Rows from block 6 of the encoder, named by matrix and row number. Rows with one number belong to one attention dimension. Each number is 128 + 32 x the weight over its row's rms, rounded and kept within 0 to 255. All counts start at 0. After the name is the row's rms in percent of the matrix's.
# q: attention query (encoder.blocks.6.attn.q.weight, 192x192), inputs 0-191
# k: attention key (encoder.blocks.6.attn.k.weight, 192x192), inputs 0-191
q.146 093 [176 154 144 119  93 140 155 166 138 117 121 128 134 109 141 123 186 104 148 139 118  77 136 111 145 163 172 132 127 134 107  90 115  83 128 129 148 151 112 132 150  94 160 187 135  72 117  93 109 126 116 140 130 130 146 132 136  93 179 152 132 180  95  69 149 179 190 127 143 157 143 152 156 103  86 122  81 116 113 105 137 140 127 106 159  93 108 105 129 127  85 119  99  91 101 148 130 106 121 148 184  81 118 139  23  97 101  81 129 121 203 136 220  99 156 133  55 145 105 159 149 102  83 128 117 123 149 202 161  79 138 144  91 132 132 154 110 165 103 192  69 150 118 154  92 101 124 138 139 218 136 108 153 143  93 139 156 213 108 120 132  92 173 121 122 138 170 118 148  93 152 136 105 170  65 139 144 152  91  97 156 153  51 126  84 104  66 131 111 129 159 149]
q.147 095 [103 149 154 114 149 130 131 157 106 117 114  99 139 102 158 111  98  53 124 146 143  85 144  71 115 104 137 113 104 124 146 174 128 153 138 147 113 133 158 122  72 127 131 116 102 157  99 139 166 181 119 126 124 149 136 135  80 156 136 132 143  50  80 102 145 174  77 196 174 169 122 119 156 134 166 140  91 176 124 137 100 158 171 135 127 169 119 158 143 226 115 129 150 103 110 129 131 161 201 129 134 142 157  41 138 122 130 106 157 124 158 194 166 162  65  83 148 146 146 140 137 163  98 129 114 139  81 136 133 181 141 176 108 105 140 157 119 164 216 147 116 110 183 146  98 165 209  97 128 107 122 120 118 191 202 129 154  98 158 160 114  99 173 184 160  68 117 182 165 144 117 124 123 148 159 115 119 115 151 135 117 115 192 123 143 179 153 157 157  91 158 114]
q.148 105 [ 89 129 141  97 115  98 183  84  79  93 110 163  87 181 160 160 131 142 115 121 178 139 153  78 148 132 138  88 101 160 131 128 102 147 149 125  27 100  82 151 135  84 107  67 113 140  97  78 140 117  84 144 155 194 120 126 129 126  78 108 133 127 152 144 148 116 192 166  97  86 101 103 135 103 118 145 111 149 158  84 146 134 145  65 169 106 143 107 144 166 175 133 161 160 122 114  78 129  90 114 132 109 119 168 160 146 108 151  65 146 166 138 105 106 120 121 126 127 157 107 149  96 124  73 120 103 132 154 162 134 158 132 113 124 105 158 187 127 156 136 109  99 116  88  70 150  76 121 136  41 101 105 135 114 114  83  82  73  94 121 132 138 137 186  59  55 144 107  72 136 122 100  94 120 198 188  82  95 114 187 127 126 176  84 127 161 151 103 118 112 163 135]
q.149 099 [ 92 141  96 137 167  95 122 139 100 155 178  95 150 166 140  88 109  91 133 128 117 131  89  81 122  73 111 119 108 134  97 131 127 143 147 152 110 102 105  96 134  48 138 125 105 159  94 136 171  89 150  72 145 169  82  59 159 136 117 135 134 123 132 153 110 129 164  98  79 214  89 172 132  87  87 138  83  81 105 148 159  99  61 142 147 117 128 122  76 124 120 135 124 132 120  65  88 125 222  46 127  91 122 147  72 115 124 133 146 122 167 185  75 171 140 111 188 168 116 135 122 121 155  85 159 106  70 115 120 118 101 127  81 128  98 138 100 170 170 149 160 116 132 133  50 116 143 146 173 130 103 178 116 120 147 132 166 166 181 127 128 129 134 134  78 109 129 122 148 135 136 132 108 146  92 125 144 107  93 183  87 134 118 176 133 122 129 198 137  41 140 171]
q.150 100 [123 160 128 137 130 152 153 178 123 139 128 122 150 151 108 135 175 145 113 187 148 145 145  92 157 150  65 169  95 156 139 142  67  82 188 109 102 103 100  98  94 103 130 110  87 121 106 116 143 137 125 161 160 124 177 165 101 132 176 103 149 110 137  87  80 123 145 115 132 169 188 170 130 107  44 167 110 123 131 123 165 123 137 174 116  71 130 171 150 100 123 134 103  98 170  62  77 135 131 113 133 139 112 138 120 114 160 136 125 169 182 116  91 123  90 143 159 123  99 142 113  86  93  86 151 129  64 169 149  59 130 108 108 135  79 158 118  83 112 150  91  82 133 135  74  95 178  54  99  93 166 127 103 155 116 117 188 136  94 118 145 100 150 142 109 177 129 169 139 173 173 144  45 126  99 132 139 120 145  69 177 121 133  99 101  39 184 128 117  78 169 148]
q.151 093 [139 128 168 189 121  88  82 120 166 131 202 144  96 112 116 124  74 107 104 110 118 103  56 176 176 138 136 181 132 135  96 109  84 142 115 161  89 154 101 145 145 156 149 120 152  97 107 136 113 117 149 150  76 119 127 140 139 115 147 137  93 129  93 121 126 144  98 151  80 104 114 133 121 160 195 117 116 182  78  53 152 138 125 129  70  95 116 103  86 127 135 124 155 163 121 108  71 120 188 121  89 133 113 188  67 132 161  57 130 144 131 147  75 123 191 143  62 109  70 144 117 101  96 171  81 147 138 182 204 154 120 114 114  76 101  94 146 103 111 156  88 106 130 127 126 107 105 114 161 175  90 149 119  91 116 155 116 102  98  86 160 113 107 167  98 206 150 136 113 123  59 118 182  81 168 142 129  95 126 138 174  53 128 132 138 154 132 106 105 164 116 129]
q.152 106 [154 123 159 174 144 129 109 104 118 130 160 134  89  92 143 142 127 146 123 113 135 167 153 155 117 101 159 123 135 120 207  82 116 175 121 155 128 158 136 105 130 130 110  79  92  92  94 123 124 150 144 108 110 143 123 156 148  86 126 109  88 121  92 117 157 171 125 186 132 153 143 136 148 129 108 103 127 151  66 159  75 107 123 100 182 132 134  86 104 129 148 155 164 179  62 115  89 125 155 103 175  67 203 130  87 158 164 129 172  75  97 177 142 104 156 119 165 192 154  97  47  93 116 178  94 168 101 161 111 115 125 152 129  44 151 166 119 110 166 126 169 141 135 139 135 155 153 114 148 129  52 177 104 110 105 179  81  99 100  88  97 102 180 182 147 135 142  90 137 130 106  76 138 197 172 120 203 178 159 142 144 118 134 146 128  87  81  85 117 155 119  83]
q.153 084 [139 169 174  85 171  61  93 155 106 147 154 165 152  80 141 128 152 115 138 184 137 134  73 148 158 114 114 183 192 138 120 167 145 106 117 148 160 103 103 140  52 141  86 119 131 167 206  87 104 100  85  70 126 114 137 121 182 179 157 147 101 125 163 125  78 122 101 166 154 143 170 149 117 105 123 160 122 164  88 113 166 149 120 103 133 142  94 121 151  97 152 126 134 129  89 133 114  92 113 135 216 120 100  61  60  89  68 161 120 113 129  87 134 127  90 170 133 107  97 111 167  87  95 145 166  95 106 166 146 113  63 159 111 147 104  87 103 116 187  97  89 152 130  98 127  87 139 142 128 131 110 173 122 107 157  95 140 139 181 113 112  90 125 147 111 156 159  63 167  87 104 141 135 128 161  72 163 103 122  66 138 126 211 139 136 124 125 124  70 142 105 125]
q.154 090 [112 126 144 132  96 174  82 181 129  87 130 181  33 133 111  92 150 105 160 100 177 177 116 160 100  88 139 170 125 105  88 114  94  89 166 147 153 143 133 121 121 106 153 100 122 141 111 158 143 143 122 152 170 133  85  91 141 133  97 122 145 149 139  65 169 184 143 184 114  98 141 183 179 138 146 132 148 121 121 118  65 111 176 127 212 114 138 161  75 129 132  92 130 127 101 140 113 106 141 116 154 238 149 102 121 162 100 151 136 116  78 156  67 160 161 104 132  78 150 161  71 105 116 154 129 126 132 140  99 112 123 123 139 115 119 147 105 105 164 116 134 111  75 122 144 161 181 124 137 131 149  75 113 128 132 157  62 100  91 117 160 117 117 160  81  87 122 136 138 104 160  86 204 111  92 143  96  98 144 211 160 160  93 125 162 183  87 146 113 154 131  58]
k.146 089 [147 101 129 108 124 123 157 179 167  59  95 156  92 126 129 140 152 149 170 124  92 118 141 145 109 133 195 131  66 108 142 116 129 218 158 142 124 163 149 161  91 116 199  70 117  88 137 132  77 167 168 120 102 174 164 104 124 175 165  90 164 152 157 107 186 102 123 136 157  99  81 112 128 101  96 143 158  87 151 120 143 104 128 105 118 154 227 155 132  45 169 169 130 136 101 109 131 134  91 124 144  95 170 133 105 103 113  88 140 152 103 195 160  77 118 120 111 160 130 132  74 165 107  81 110 120 140 117 103  80  84 184 149 154 116 146 103 183 146 137 132 110 140 139 156 106  41 166 121 106 136 175 123  28 163  86  94 150 103  93  76 134 123 148 130 132 112 113 152 106 133 139 137  95 160 164 177 134  86 157 140 140  83 121 137  98 109 124  98 110 139 121]
k.147 098 [149 104 152  81 129 160 173  77 101 151 156 127 123 144  93 139 190 101 130 120 118  93 164  78 140  87  98 119  97 179 169 130 158 139 135 102 179 178 159 132 117  91 184  98 114 140 110 174 138 139  72 147  95 135 119 103 160 182 130 116 115 104 118 145 120  64 133 134 150 155  94 227  77 163 135  83 132 154 221  85 100  99 125 154 156 186 107 109 154 170 126 182 158 105  86 142 143 166 122 103 178 141 102 108 140 101 130 102 153  77 132 129 134 133 155 152  68 121  94 168 137  98 172 112  94 103 144  52 169 171 101  96 106 119 153  93 154 134 111 114 102 122 110  69 108 135 185  65 171 113 147  86 117 131 149 144 109 135 127 112 131 148 147 157 161 125  72 136  75 157 148  79 110 161 125 185 168  82  91 175 149 131 113 152 127 137 126 119 172  85 129  70]
k.148 092 [115 123 128  85 132 165 149 113  86 119 106 105 131 147  80  95 100 108 113 137  95 133 146 122 104  99  79 135 179 157 108 102 114 147 185 102 119 111 133  98 134 137  60 130 160 143 115 172 167  81  83 140  67  99  71 145 108  85  81 140 158 112 108 111 132 179 124  87 151 165 144 174 151 152 122  50 140 164 204 174  65 182 140  69 193 116  90  86 194 149 132  94 133 142 107 182  98 198 191 117 145 113 104 119 113 110  90 157 137 123 180 153 116 160 182 135 135  80 114 144 134 126 161 106 179 151 112  71 131 110 101 132 141 119  92  94 124 143  72 112 138  69 107 169  46  95 150 136 152 126  67 124 163 137 152 166  88 141 126 132 191 164 103 124  97 129  82 130 135 133 167 135 135 124 155 120 179 150 171 129 126 128 152 114  80 104 158 114  89 161 120 134]
k.149 107 [145 138 164 171 196 133 148 161 112 166 140 151 155 119 148 132 117 126 147 110  87  66 140 166 128 178 163 144 192  85  62 110 211 144 136 103  89 121 144  90 104  98 130  94  64 111 132 142 127 165 102 102 130  92  69  82 114 111 137 172 108 143 148 143 179 129 127 126 151 113 118  67 131  76  65 165 150 116 123  90 141 105 121  93 107 134 165  59 201 195 142 144 157 139 155 158  99 145 143 152 144 207  86 132 132 123 133 133 114 176 148 128 121 108 140 182 105 143 152 200 111 125 122 135 131 159  91  69 101 182 136 112 155  98 135  82 116 100 179 125 160 113 150 137 152 145 144 176 127 105 148 179 141  82 134 168 146 116  95 133 175 118 184  88 118 104 124 102 168 103 120 198 142 150  99  85 103 142 185  80 102 114 123 140 145 172 177 157 150 146 176 116]
k.150 106 [106 104  91  97 193 137 145 152 153 189 144 152  93 126 120 118 166 107 175 131 125 131 152 151 128 177 139 135  71 163  93  81 102 108 141 107 153 195 145  83 130 154 112 138 141 136  99 104  73 166 108 134 151 170 135  99 145 163 125 133 125 211 120  83 177 112  51 123 168 107  97 103 134 120 157 149 192 136 117 172 174 104 133 107 182 104 134 122 138 141 106 162 143 138  81  51  74 155 169  92 183 113 193 140 104 117 158 114 149 132 120  37 112  96 133 165 181 118 118 128  75 110  72 132 151 133  59 143 119 151 112 134 139 135 167 169 110  83 124 156 124 155 173 108 136 123  89 115 180 139 147 207 134  76 143 168 160 133 134 124 131 163 127 108 163  94 143 118  56 105 146  97 126 115 169 147 127 148 122  54 169 156 131 134  86 116 108 103  81 163 116 126]
k.151 095 [ 76 102  76  80 118  95 150 126 118 130  44 113 101 123 127 132 132 136 104 137 153  76 125 120 117 112 108  93 147 111 158 147 152 154 161 139 121 121 138 157 128 168  74 168 157 116 161 124 178 144 153 174 136  78 142 141 113 140 153 131  93  87  94 140  79 166 171 132 127 112 111  96 129  82 179 178  75  43 154 113 167 136 126 134 136 152 132 118 158 124 135 130 143  92 124 172 152 107  92 147  99  67 111 128 180 158 131 127 113 161 115  92 162 152 178  74 105 131  88 165  94 122 130 111  81 136 162 111 162 151  74 124 139 180 121 125 155 186 145 171 157  23 122 110 101  67 143  89  85 194  72 103 105 104 105  95  96 144 139 154  62  89 143 160 129 142 117 136 178 121  47 129 127 164  62 127 148 112 126 163 132 107 131  73 104 194 117 176 150 117 133 110]
k.152 112 [101 115 130 130 108 163 203 218 138  91  95 135  87 145 142 114  86 150 153 129  99 100 132 121 158 127 128 107 212 147  84 126 174 129 111  99 103  86 116 157 142 150 128 177 115 143 121 186 133 156 133 129 148 138 164 134  88 106 181 114 142 104 105 171 102 177 112 102 180 124  91 143  94  78 170 173 115 153 113 131 140 135 110 112 154 212 222 154 138 119 164  52 140 101 174  35 106 180 186 109  77 161 138 184 137 147  82 150 144 121 135 102 106 130  64 140 113 165 104 154 141  83 164 144 124 166  94 154  68 172 155 127 172 111 122 119  82 123 122 162 109 138 123  90 140 125 161 132 109  43 163 158 133 100 165  92 152 141 112 122 141 132 130 129 123 128 110 126 147 134 101 153 115 133 134 132 120 185 169 101 158 142 150  79 135 130 138 148  85 174  81 102]
k.153 092 [134 128 117 146 129 172 164 140 122 171 161 149 128 102 170 147 128 111  88 121 119 156 125 188 156 115 167 130 129  90 126 135 158 156 113  92  91  88 159  87 126 119 127 139 128 163 111 120 147 105 178 153 117 106 133 123 145  83 136 107  98 124 148  92 114 142 149 117 163 100 134 152 137  75  38 138 111  80 145 116 177  72 132 207 123 127 143 128 200 156 206 142 141  86 108 121 143  91  66  74 130 168 163  90  68 163  88 127 158 105 210 124 117 117 131 159 127 204 104 176 204 118 170  96 141 155  92 146 148 121  41 170 146 119  98 114  99 116 167 157 159 137 131  91 138  65 120 142 189 121 166 118  94  93  56 139 121  87 103 134 133 112 106  84 125 178 128 126  90 147 139 107 112 131 180 143 105 189 119 166  94 108 183 162 137 121 124 121  87 150 161  99]
k.154 088 [165 129 136  79 137 153 129 137  87 110 105 110 151 107 142  95 159 152 140  80 142 139 113 188 178 126  93  31 176 104  72 104 121 108 128  96 133 126 118 127  76 133 103 156  87  98 181 143 132 116 113  86  99 124 154 119 148 133 180 148 138  80 123 252 149 155  91  99 112 132 105 140 154  54 195 114 207 130 137 107  83 179 127 135 146 112 141  55 146 210 183  65 148 117 163 164  79 144 110 150 148 164  96 175 126 140 104 155 114 147 110 159 138  86  96 160  89 169 139 127 110 153  94  78  93 124 111 152  76 123  75 123 113 165 121  97 126 116 126 146 151 158  94  95 123 183 127 118 186  88 111 115 136 101 123 153 101 114 108 164 156 110 151 113  89  96 153 158 140 145 103 135 131 118 171 129 156 101 153 139 121  97 206 130 120 107 138 137 142 125 102 170]